A small masked image model, trained from scratch: num experts 32, 195000 training examples.
Rows from block 13 of a small masked image model, named by matrix and row number. Rows with one number within an expert belong to one neuron, the router's apart. Each number is 128 + 24 x the weight over its row's rms, rounded and kept within 0 to 255. All counts start at 0. Numbers have three digits each. After the name is the row's rms in percent of the matrix's.
After each expert's rows are labels from the 100 images, of 14976, where the router gives the expert most weight on average: "lies over" is the class under the peak; "strongest on" is what is common among them. Only what is clearly more common there than usual is listed. The data: analogue clock faces.
# router: router (model.blocks.13.mlp.router.weight, 32x128, trained with AdamW), inputs 0-63
# up: expert up (model.blocks.13.mlp.up, 32x64x128), inputs 0-63
# down: expert down (model.blocks.13.mlp.down, 32x128x64, transposed), outputs 0-63

# expert 25
router.25 103:111089155123131095128121126122109118125129098153122120136105112157103107113117096142120136119116151090137095129154122166127088147069080147102124115127120106137112169153138137187120140149169155
up.0 100:131117151119148038126125150161090128143155101141141135121118120122156142135122146137142155126135132135139141117145110138135149165097075114176140109022151094096121152113121123180106118125146126
down.0 112:135135144125164141127142151118152137115076092132124119140119155120156110159127139131123155121110126120168148137134083155144148098162152061166144103190138128072104093114137124119050129111111103
up.1 106:133153131150127159151113111127084128127123150118128121125153109122115098125128135120105128072104114107182113118113107059120147159093158118149158157158116130117113137103058121086135092141108162
down.1 115:150122119089121129114168153108160145136102123118156120147147158133120168125125113157114114098142137118125119117155154143156149116114133118118178132073155159119170100130167131106154135088154180
up.2 097:125137127110151130134123103157140136108143084119127116137108151108125165121125109123143133147129132115143118133164084108121139129091117154156103151082110073105145154115060151144105163129126086
down.2 087:121114120179116146106132134152133136169119133116106127136102048144186129140124117157117088139105133129188109124094153080176136121119105119146118154083109135146106142128089115107124114120121134
up.3 118:141115142107181064112111140103121113137152109099139138108155139108114136132121121123133131129146096128110122114139139117136162106129079136045080099086150102142094159115163140166157110138162092
down.3 119:172131091091087120154085124137095076121134124123125166119158107070165134092111115120116130125141134151164086132102144117126115121106142117097146114128161136140149184138127142163150121136126125
up.4 076:088116126114131143082117152103118148122189135107095161110105129142104129118132146135121163155137139105148116136094159108110138126102116124139140139144115125126095137164123150202125174160142109
down.4 087:134127119165143182115131143137097120107137111091159102141092093121135110113094152130121151132155180157145116092116137157095159133133133159128126089154073109126086095110130102105132176094145126
lies over: face
strongest on: square case

# expert 14
router.14 087:139139111114125130101109117107144103110156104115100143129126135099122117120110144135138117123130115130131137107128159116111155126138126136101124112112122109135101120106122122095131136135133116
up.0 098:137162120162112104148107128097104159119146140097137109128136094124121134121126142098123119116143130091112100137193114151106109146122151110126115148114124084120141144123150149119117136116063103
down.0 098:109067110138114139108122120086085164151146171110125106133123129164115125150136107138120101115141101116139138115134136121105077165120062161138174141078122124123117120166091140143132124110116131
up.1 128:131145107136124090109105129140148148111124118118143112118106125152152117142120153128114113108128145089166136144047128111138159136130130135123134089123119121133130109124118115138197170120131145
down.1 115:159113136089112131093143110137150138133137130147134117128097141123139143103127108100131166117119134121141169114138144139135140153130135067136120123143096095107118186163129153135160153119154147
up.2 107:117080162182130126130092115162153138085130134131105101130117164135144103122143106113129147116147126150142109117093131161149140141124108160127154132136150143136162118121139098097232127141106112
down.2 103:120119150170113138144136101103116106122140140184154145115149089091134174115114099137110148125104158164160120141117126118175102163180110145110178161143098109144105128135113144147133147123112100
up.3 094:159135149097113076150118140140125133079159117137130125113109164157123105135098077133122073140129121096128110149072128115185107122113134123152116125152117059143147176149127138129119100126106119
down.3 105:139096116104123105100160171173171120125118143123147101098151108141139142071101100158127132107152135122166127110138141108119137140082125133146141123087110150174106101102126073150103123130111124
up.4 101:154128138106082138105129140099144110180134124123131097118148096093098131081138123151141121077122136113111125177079101121123119123136121148152137163125166143134113096150131126113150118115107093
down.4 102:156177143107112117171113140141116105121122119131145168126126103106145145135150143129157177117126142135119105121129111143121106161146156139090151153122134100138103090107110168119135144122145135
lies over: backdrop
strongest on: square case

# expert 0
router.0 092:134131148171137122093119129122134165114150156086112125132146123116111140103111166122142139142143138134125136119139104150124104151105112146109114118125168140134093159105119133196111131139131114
up.0 110:165206159123116158120118127132099109120164122072159133121130107127096109143120108132101143124082128136138100097158127114125118118142130128140096123122147088091131139175191132147129115161143136
down.0 087:147164154120112132110108096128115109146109122163144135128140097118125115097132166130141124104183151162137138168143143086169088142095075153164095173135124146123166145136156109119154130124102118
up.1 098:091119206137153106127142142119125142120109121144132120143167117145125113111143105154097140126194131138112139066127084123184139194100096141135153142147143160126097151095135133125110117141121130
down.1 099:099146126157137140150110095118122120106085155141122107120123114121165143153137117139113136135059135066129166195121141112137132138185120137152132112130166100104148101102161123119089097145127150
up.2 099:127111138110137138128137156099129130124119137040153130139121089123126123087141130149153165131105098137136090101150123097133131140138120133140151106139115110172123134146193131125114131182160115
down.2 097:146121122116123125168097141100124077121152111188172109130161117121168086135137133123104132089132168164160167175136119124172136123142107147141125150106154144148122102099145157135138144138140146
up.3 095:151139086139130148105138130157134123124126194133127127126131109158110128119106142112084102115168126131104093167142120142122114132126164130157109102119106142128106096172167134151122116136116121
down.3 096:152150147142153133162144087144164113143127133140165112114098143149144138171146153064132103104160124143132144080133119153095150147129127143140116135117159141103117127091133071164104100154150111
up.4 096:118125142121147115091149123092177119140101123120080160145079144152138163143119093121152126133148123123101171089122143133133143116116110154087171185063118085099148119145139134118185123147143122
down.4 089:115152139117138096117117145108140081078148147117125139105141131149102137156135126100145138171122064119110136165135127113150095137085163069129127151100158154120072119135126128133150137143097126
lies over: backdrop
strongest on: square case

# expert 13
router.13 104:141143105132150175161141161170157149126132122110096153118111137106131118111136082129155146153128131186129120123136123106096147118118102154108143121114149124150112155079130149140133137131120104
up.0 107:133144097126123086103179152113091113172102141130151116104140136098089141154148139133119164173087169131117116153131158146138150117127169128117084121127102086110141125148155089123119108145155100
down.0 089:130121133088122108123097094086149161099129100131124153136116156089100163080143174189117150125107073127133106056110107141161101111147176081123101144107124152139130147122134121154101111135127154
up.1 094:144143147143132108136169125145100149131118106152075151096118113154123114136147122124119110121130132109138125148135126149083102114088143124129155114126104152136110133089135115151149150123145097
down.1 105:131125119132091128108146132124165092143142128128117137129111161116113116121155128141108163118106128166188104114135154135174144135119107134143121116130175118124154137100106109115145076138168112
up.2 098:134109130119148135153165103131145118116106137147089144126180116122139120115136130132074142150135099148133093157133119094133146141120103095150118143105078177142109172093133120152116114097118090
down.2 084:115124154086119126171153129122138170123136113145130154160112173071111117125130122134128123133083149127135114115140138113111138150171144140111141091125058114128134131103143157128153149139143142
up.3 099:119087143154100084130079102120135118134140156171170123159149121157155140098102130127162173126098116126130113138126143128120114119131093132193102120142139113098156163112199135105121150117126082
down.3 130:120144149140096118132110079164128171135094094101124149133136123145142104086088099139151141100141083125146111134118107130142126128153117165105126139144108163144141119107190104130148125128089128
up.4 097:167147086136123145129134130114162102133125138159105117213101144095138090102125157141141120103163139136131150130118121095134138139093111173146145110140153109126132140099159128116120184111108141
down.4 097:149114061100159095111121138113138130139141142115152078103110096132144111176104141160128122085147132146104156155108133150121146100115098101113131184118120118125075128130112127129113173145097136
lies over: face
strongest on: square case

# expert 20
router.20 098:107122111159123191144109132174148105103175137139105133116110133114116118120097126123151116114125135111127129116171141104101093131083154136154124133124147121099104156122121100155123127122090088
up.0 095:134124155153145148115080099168154142093165157103134113105127120096122110153094075124102120142139148114093139138153125120124131129112129123125140131126159175095191128093132116156134116129134175
down.0 105:115114136067094157114126161130150125137142174166172102127118156109116156139118148170129114137131197116113144186136116119131129154119141133127156132166096094161180117121148117120104136092157122
up.1 100:150062204115142119118131103137162097118072133141120150174152154102153154165094096090151141133167105117122116122107103073159145142111134127132174112156109147123146155114121130114168144107153144
down.1 091:127121113133137162106146096130152111117100068181115156129156111132114138103151141096102125100114157134137102148138102127165090157123142135154155130114084125161117138153181173118101135107141174
up.2 100:106163185118168127121119105141105097137084138165132124101145179075111152114151114118087093141125111101072130121131142110108145170125115123136089096135102145109120163202134151112153135128100124
down.2 083:121156118101100116144153102150147153109114109103128172120106087137113155146129134109132100148095130164096164150073086105124137145090150125125160157091113126111104109186104142139124094160154114
up.3 095:144064142138096124149117147127117090127134118141155164153119105156088142081107132137185125155096103144117110107173162128149134121127104127120136120132140124129157132155171146142105109157136119
down.3 106:123117173125134134097096113204135183129097162115120148107150087112076185132138135135145119096147091152066152139092129127152128123149101088112132120139113129129081111129153123134085147113110151
up.4 125:122139121181129085128146155133167077108139128100148157118095132095166117122109067114123100145158158125131134132118155126094151136121151119141095151110162140147102129123109095161134137130115125
down.4 113:106157146136159121144119138178089144121104150119101068093126111148184106150131146117101110127121117099176134126109134099102151144125094136148131139141132106125114111137091100118122135122138070
lies over: face
strongest on: square case; dark face

# expert 17
router.17 114:112118110107088131158120151140116143152071111129151119126143136133117137148102091156108122122082152162112122114122147147115110130161167136138102166115159152092099106161125141132142135129060161
up.0 090:124135132071145127130141162107120105160122113136110134148167114132190145133125113144144081115106170103174123173149093123123129154145142105117138113147146094101089151115131157122128088133130092
down.0 094:151109122136126166109106152135121127170122148155159139115155119142091105095085142132129193102119155124112147150130144138164095150112113142154109194139127118109136133145149192114174148143141119
up.1 087:153119137139156143130157121144134153129112090161096091142113120150146124123156120113125099179150161110141152180156110131097100099119111129139185131126130131166126170142119128145125105133141110
down.1 101:124174119147116152127094154112134066096096173128133138107168114135157083140147124107112094164159102101089129141142123125150098110120085134118125084095153134103165120134154150126118114110067080
up.2 103:143128130184085137102116131119157149105188108145099175092124106094128124120107121105146112148138108139102111100157131107132127124104110097130136138098088121123154093141123129133144130132169114
down.2 100:112119137120118125164097089143144147160131147098125114104104156143107145149160143142095138170144127126122133121121109137073195094188136138144122126086119126108114116115107108141087109156163121
up.3 102:126156172174151124097138114113165171135150122117117148116121135094104127095117105109166094099160091140137082127134133094090139119124129133106096094132103131111174126126143107150121123084143108
down.3 105:133161157114075121194104098154138145177122148149077150155132141147089134134129105128148139128121111137122145128093115146114117123133089122108092090151101104104087158131131129159112125149109128
up.4 097:079089163106129114157131125111106157167117154164103077076126128164135122217173126107138099088114131097167116154125122134115147132137138124132119091124127132136136104117087138107138121135145129
down.4 101:115111123105091121168140082135130128143162139128158139114121113118143119173133163141181147128145146151088149119092123135153101111150142118120114157089105146120119128092117101133104108155126123
lies over: face
strongest on: dark face

# expert 23
router.23 107:152108137130125122102163112146131161109170123175159124138093120163121120156128114125095137183120123100113097108149123136116168098071106145152144153058142141117134158095118140088125131159081131
up.0 129:107147083116158110106131121115129111135123122103116124121112140109099093108106092120147148139138172137100125160142102132147126118153126124088154080202170157150122155135134160169144121145152115
down.0 132:114139115140148120119122141110152142147093118133176132135135144131100098131160125123132121148119098143115090077202124157105165162128140126146097145172076152128126104150127123111126133141165138
up.1 094:129078117136132086133132141107089114125136122141130108135117122112099127097153116106144144153119137118134125115115121108112147100088129123075182134113156139138167138145146139114137098153119125
down.1 083:120086124162141142140162115155110126109169117112146068154113129119133095122113142100129158113124101097151115109114138122110113149127157178108096108150102108122106100142135124148140110132168116
up.2 096:087096128130117140159191099120123124130135153115159117104156146080113111130129104139183174147124118148111129148110118120158132095181125121142089091137158163117132096159099133121091128126124137
down.2 108:150145100112077130111138115145148149115135091086148108137111128111123128146157122139152060126129154106123157156130141158103116111104106128157143126116151117174169156111132151166156145127112145
up.3 098:131170112137107106092090110142121109136115127105108188105139112140166148111148172104154158148121095122119131098169133171145115071144129127131140097113071095160137098152120119136126180137129111
down.3 101:116159163119149128130148140134122130122151151140140134123117176121149126126181110130108153118141165140192115041098143114163128148168146086135120086152127114080110105132115087126165120132147140
up.4 094:128106151176159163160134119116111111130123144141105171125156108105142110136115082182151101151146130120136128149087117101129121196124136093096161151100106159131102108161087129130121121075113140
down.4 089:128116135100139116178152167065096118134103131133143102103109142139144136123122099168104165150111126140134142076141143110101143109152123181130117144129173088089146124141112132127138092135154143
lies over: face
strongest on: dark face; square case

# expert 10
router.10 120:162104116076127120125154088133145141096085114115118102119164178113142140141139133137094114158129120144124129094117121117115121135156136139124182124164089126134142135100108116128110148106168110
up.0 078:158136110123131108100139114140163060103095125167118167115112132123148138084113133112146140131119107091146084117102109107110121140168121106112126150136082092139109151143109130146111144135149095
down.0 091:106129175148147125182121155143142087104125132153125142113153118148096106173137110088155145162118134136121121153134115127142159109159084148130122136124176148112124112102109182112132110137150162
up.1 103:113120102143106122134133119129152105160134131167122097093140124088145136153123110136072108123111142118124129115144142102127123147124152119129108144156153152077133100162126129131093169178138143
down.1 084:125184165138111176163129135138126119123111143121113100146136133112123133130137124112115124114136098125096103159124157116134140094155126116133099085110122127098099157131132151107142127117152110
up.2 093:134136196122152154120129097167147070165133135145104098098146140133138108146141090129144120115096106151138131126088121117093069120122142122136099130124070112104108106178146094084125155135155153
down.2 086:144093139114105119079119119130144067131155094129100103124135111143139133138085151135114133116152154147117144158142107151120072117147172100119111141132138170139174105041159117149146123108061099
up.3 086:124131162095134149131098142090138113146101119155159116156146123116110152119122107133076159106160144127127144143123101089131117126137134137057117133119168174113136137106132135139097149128106136
down.3 085:119173134117103139116130093118142156171153127152139153123127148096132068115104154093084095142141099167086133126122132162102168116151123141166134102133125118133115115136136089117146119160150098
up.4 083:127093136177138102104128105145147103151134132182101104146157147135171121133085126114086111145120140136174171165161138152133171157150137124124138146119191151125096127105104140112101152096118138
down.4 105:123131150076141133137134091154157190114103137127163118136101132160158126108146115111113137141106178083126164104084105121175068127102106139121146100080129098121109097128144103141095117112107112
lies over: face
strongest on: dark face; square case

# expert 15
router.15 087:143094127125145114107123096107106126165133136135155126137134143099123176068130170134154112163133098142119122138126155125108136100143126100110138113161093147140131122138135114081104123107155135
up.0 092:118134129101109094150169080122187169071130120135122133143136142108084112134136081123138096140144120113134124111175123124155131154107131191152101114134091122139108153117137080118144105137134077
down.0 100:143081170129114086164083106124143134097159116107144117138129137152114143142113159124129116136139141119162125142159117144166158077149131145105120150088161108118194164111092183149108122123140096
up.1 107:171141102121115119095127140139162093161129124103136128065185152090151142110146133132121161134121128142073138140154130163122126118064117113135118118153091123110129109145127124122151146113108118
down.1 108:091107109150149106113114105125146117112150136094092153114153114114148143087121144116134185112077127068140141143146137148128165066130156128134148107122159138146120140127128108108107128142112157
up.2 102:121158145134120143141132141123133162110131126095102108123145116094077079103143134136066139137126140119117094145175116143132136108138140134133122111132114137104133138098171115136109112108105121
down.2 106:119123071103142124149145119106156161122118087078144128104136140148104108185134135135117110110119184133092167137141154145135177112137169132119155113111164105132140151127108105159142102113131128
up.3 098:134147136165121155156138122144171148144136130121142074158120137135106131159125116107122108086154139134136106118185135132101134129123128126131093152129106156105218095171124112101135160124138104
down.3 086:103135144081138105155123095101156100135115114129139124125113138182140093151090119137131144145112147124138096140130123129111125100187084161119087157125164161135094108124146187159104154108122133
up.4 099:076128154104135154151137114162125154113129142109106116140105098141136174159155104120118107125146135134175114133155145136125112093111118134124125111114094124168115108136130116089128162099138134
down.4 109:125129158133137146114146150130105146136114132142122105132130146122133142130096117148106154149150146139120096130171139105131095180127084141099117133176096140165099131135149133100126156090136128
lies over: backdrop
strongest on: square case

# expert 7
router.7 094:168122149101135150142113152099131117142151115128121160134125138108134131121164134145137071154137108185121157123143157126131101112169101156126130110117111127114129149138153133120132135171138072
up.0 107:164153103106168140091117143134151166163158139120133136149133122159139120135176127126127132148133152131114130123089156138159055153126124155136119171122143133135102106136140124142134155138097111
down.0 070:146125134156107128103130164118110124138133148155087142123124089144127152168124101150141154098112130134108139137112122125128175130153093130147107104124116123076129121061144146103149115138124094
up.1 114:130116106104127111140068113118083114122129129167123145164115124119100126102103183129132139132117141174057146127098109111121130136152102149150123175144116153155160132114133123124130086117130108
down.1 105:116115150206119112105087118128087147157125133090119124102102103135115114136097115151170140145120110144082109124115119148108152095133135120091101104128121097088072128113117132132107104156082070
up.2 102:120147110181117090117173155109149131129149123113139168071133067139123153155117167159132131092156102050120118126157125109090137119120101114109131124149133102166139138123127155127137116085122141
down.2 099:109096128130143131114091135141173152166132079132150111112141146120118168133109109146101146109112134173138120156140138170133105092122107122127144157132129143152173136140120099111107140114123134
up.3 093:138089160115112144088126128090147147134137110110118110132123163114136093161086121155094154116110134187138117112106152175142126114098130080133108145110146130107114120129163111101078136144097122
down.3 097:089164127176103107120140112130117131149155123082121114128145088124127158134103121137144169137091124093120165165123141125106141128152095132137117151075089162115111121115173141133104131089088137
up.4 106:137164141116140101126102112124154109107052164159151092115105126105151145126130127115100067113117119087111107125095113114104127085180130113041097139138124151116128127120132117154089101114114149
down.4 092:118168145144095160146141162128123139109113163136125110103120099116143071140141097102110075138090136172144093153078162150121100152109119111212135077126137133100130137130151117124129127198128117
lies over: backdrop
strongest on: dark face

# expert 30
router.30 102:146113144110167182138107135094156145113156153133169136138110140074118140133112110165114096121135109072119124160128132142139141120130130170132170136119126150138137055151125115064133121080132112
up.0 099:089117155128138140120130120102166108131151086119173136156106156111164138143124123139124107178139158139135151144145139167123100116133116103185057136122137145114111103106149153148129123165129129
down.0 108:132176158154141157127112171150109077163121120157120156131147111131134116137112115138133143113124111168130142110119125155123135152131056090091113120134120127133115130120136181081154095131128154
up.1 086:149153124144118139150132141144140127104149079147087127139105117138096144147110151143132109142150140148185117108136129153135134146118097100142083100136134153148123133116122131101164135107131125
down.1 085:140136158127118121140075143134107107143131150092120066130117108111121094178119102143158115124144102155159126094107131135151091170117118133106146100136128086149153163126147102149155187105140091
up.2 106:106113133146119136157095132136109133183126105147157105087125147122095130132119091119130149135148091124172116110108137200117169096133137078124160135120099151087103135128122129146144157161130146
down.2 090:128149092122121131105149139144156138110151112118128110141099138120171137132109116114104100131112163056107107100123108144117115144147103137115104130086170113095150096184145112106103143148149124
up.3 094:145126131077140109143151110168125159111103164078156149121107142160104155091220128104150107139136113118142114128072122154118133087135121131134169138135063129143155143124125123147073137145140145
down.3 098:137138144119176088125139133109121160179135080086118139126105138147123145132149151099113155144094114116140151156110115089103138111091118117100129183107129102104127126161079132133123100144119144
up.4 090:116092096119141135162085124102178094141113131145119119164128149146177098137121154115140155150147117143163145070143117114120132114137167155123107144155130124118134160133111111189103172104113130
down.4 111:125126092168106169118158133141171158133113147099168119081124101142109128119180134137101143131132158113147136121100154131167144105143105114154124101076152146104146139154146129094153133111147192
lies over: face
strongest on: square case

# expert 26
router.26 102:133148135103114067142115138087165127111103163128136136144128092114121123115141130127098133118135120192140158127103117150102131124194148139123142080157112141144159126102139128107083131154186076
up.0 100:098123169096129111121081145157112099163172148124151114160138141138088140135086162159156129137129103121132121128134145119136118145134096139216137129135146108105124118131141129167147137141112098
down.0 087:135103091165166073069124123139087182163117093121116077137122130162118163117103123142183143112149141092106121119164099161126146103118130176073119141139109148126116143113114153090127148104096119
up.1 090:144122150165138118167105153156165144161138106155116150110135143140094060141116127114154127114133106132118150112168113157096180127138121126134156104143080136129112117144144103136116119121147110
down.1 079:120119165150116077145138085080112165128137116115114181130187115137119111088112131158101180127129145140115156134172109144129160125144142110088146180101094147158127152170129179142117142144115135
up.2 106:143101125123130166101123132114143113058159132111047127138163122126161101120159107132158117140153137101142129126128140113172114099127173172131112113123122145118131125142164150140122117146147155
down.2 109:126150147146124131151151098131145097070127124092159104128146156120125137142137163120120128174116112144126086116097138187137138114166097134091093124144141130137143091133138138121113094134161115
up.3 099:108132116140146123138128160119136136127154110099098124112138144116095109129133128117118157150143114132120100156128139131122165122140092116134122136137144113079126125130087110098175171136110120
down.3 098:131125145101162125143144138114173151132161128142133107182079122124161148139152158130097095122111096138171121109147116091110152091110101050130126151142142155118130137152136113104105138111118108
up.4 090:139156094102115090154107135165101129146127161104103176118093156098100134153127121139112148099124126133160100118089149154110113109102156063058115087157137150150126140127141124108117122123139131
down.4 103:102120122154150163135172127120133187129111146118137108144158105141115112147130114102126136116103111101116098090104152165116080159113082143153128152155129143124133104132145126176159062113166115
lies over: face
strongest on: square case

# expert 24
router.24 105:136106147125173170048181100140121141137131140152133124126138117127129137122100117130119122073113081159114116159140087133120135099154106143133114106103157124151125070149139119143137127111124118
up.0 085:172092114096110105094180144160100145105164149154140139127101117113146136121105122103095113167123157156131170108074142140145174129122111119130112129143140136128129128112115122168138056155127133
down.0 092:120167138139122089130162142165117112100151129136107109150159155138133132189129111097155128134167188110092109146125101138172160168206133119096159113092128151115143144123132141142120145120176149
up.1 116:121159126142140099145161128105122127106086156099149095142163112122120132119121117125108111132138134129122166140107133135114115130154123124128093134124181127135126121129110117171094120095092166
down.1 106:094138144052117127128112095123093106147121133145124129120144081123082130122133092169090150148147154129110174150135121151172097147069103135124127137130126120146136127143110139089123137121108109
up.2 095:165114130126151108139131092155137107144152073126101113094163157095153127095160091146153105095093079122123124126134099115145130108125140133160146135136091128087129141142119163103114115120129134
down.2 098:129173165126174114159161128155090124140114120124157158119141073131126130113160110134137103162158159166121144156132130144123158100094153110102139158107132183121103080115099091113125101133118129
up.3 092:195109128140119157141137127123160159123136137105143144113138094125086141118130136105075140111106143140134118139131129104098127158098187121089126106103153146162099107136106119131123117115145124
down.3 072:114144156128149121165086113125080125115125120101130136100118164111121133107147149102099113148129099130110167136125145099106135139133189169077134155157149081128129128195122099112131152128130126
up.4 096:106169178184149130090135113108105120126113139088136128118129135094160147130127138147170104120102121097142134154119107129138096098093113164136121169149103096153122142149115118074120175151132114
down.4 089:124134162138145136164102131121071100130112086138105114115128098158135122148118127187147135119120073130185125127140094134141145100140147098126130127095156160081099135142136104116132126153098128
lies over: face
strongest on: dark face

# expert 6
router.6 090:139113159132152133116159121146136033138112162155093176148155139113119177081112155090149161140098123161131112125129122087131134140148130155105085104141131150092104083134106148123126136121136115
up.0 122:105121150107132101167102154137124134167112099105116155109125108106145178126127131148104117117117098142071140126165109140134127140121122151123149099153127136142129118133177144127102049093117071
down.0 119:155119122127152139156143115136134202149104109139114131166108143113109137107120105131103112127135113096112112125137138149105124144122142129155143097134079110094072113120146151117121088112166111
up.1 088:150072143129069129114138128138096131147139118157114135132127146152126125126122160115129139141108113108124170177154098097103095111120102129101168130125130116167157133143107105149110151125127124
down.1 094:135125119133148105093146117149125114136134112153131153129175116126105113140114168109121115129208140130106123132149075160102172094109154163132139147123117148132126110133130091084117152138148135
up.2 095:110098101140149120162119138131141171101136118127185153119112129192062138121134181161134117110103098099141120163159122160076120118113141143111101127102081106153099149131136127159106127124129137
down.2 110:106172175157141109157091130127089125141148126161084129125083105123140094119125135140161132141103209119123131140113099136113178112150123177119134072148143118108096080146097143110169148145149110
up.3 103:159156123145105136124102120125158102117153113142104114091140117103160146122118104068123164130113143107124105168084145140114113118079140129100125120174131127135102164153105156134130156119133125
down.3 107:104142124150173124142163116125122136126140112081153121146158111127100110121152144094109138141120162125152124097122123127097166104088117143117126200122142145124118110184146122138146100155138152
up.4 093:142114103122094133130132147085127105142117088126184141156137130118158150161117148157120119122069114146138134207113147131130121121125149120114112143125142119103130142115153115102130117081121117
down.4 101:154145142088122148114117120120174145116137112126171142156087138154122156110154125136100176090164136140136139046116091101135179134133140129150089067118133152129161143131161090150132139123121114
lies over: backdrop
strongest on: square case

# expert 28
router.28 103:159086131113196189074104098179122164093159115142149147117121150088116136114120099163109115139173124074138140155132142121150121105148121164111148136134143131176131063158120148152132136110105140
up.0 081:195145132120136158118134113163134111119089130149131062164099096105122099119127131151103129126124136117151149132115122128135101092143105130132148135141136122116131132130159138153075104103140124
down.0 089:185139149150125129153136129083121100144133105133134145084088115160129129071108125132154138142129090146101118176143146130089117112150157142128126148107111139083135125141135136172147141145156158
up.1 115:127155151119090107126121106124110123120125114133120137093124121121078146132086128143092157146144144102198123145091153158114101144102126117140097065108085120129120168099129120102202172092108116
down.1 122:155105127107126111112127149116108118095123103157117150096103122144116106160108086119166171123127079119100166154147131143151092107141094121149164131164112118146154153128137157129108140093116133
up.2 090:163123094136117145115080128130107150099131128133160131155143132143143181141101122030094140114142120150129124159159093150126136102104135163103139107142153099127132122131092123138126170125133127
down.2 084:154117178177168150115107132151139132110108100115118163116130122075146125096177147122101112121122048133114111128150124138133169135101177164118102159165143146142117173157152154132116172101134130
up.3 108:114117130124063102148118088137121133116129141114179153176128121134171164092114119087107060146127131088118119184131141128092112126102142120174145163099123108149114114090139121110146110111128150
down.3 096:130148170143100147132115089099127147146158145078101149152116114125150171111146150165132114189112165109124154106136120163121088175134121100136078134107113118120117102111166110124120143126161139
up.4 085:139124127117129106136154138094122121139117157092157149093111158119101110198138086106127143081149113171133125129125105151111135147164134118124106135109144112121127119109115100119110149110146176
down.4 111:112116116138132114117117116119115206145140182153099182122123119122069113122131128144065109137146135160152100145153150099154146148126125133117146129101115139100123124105077154095137173119109129
lies over: face
strongest on: square case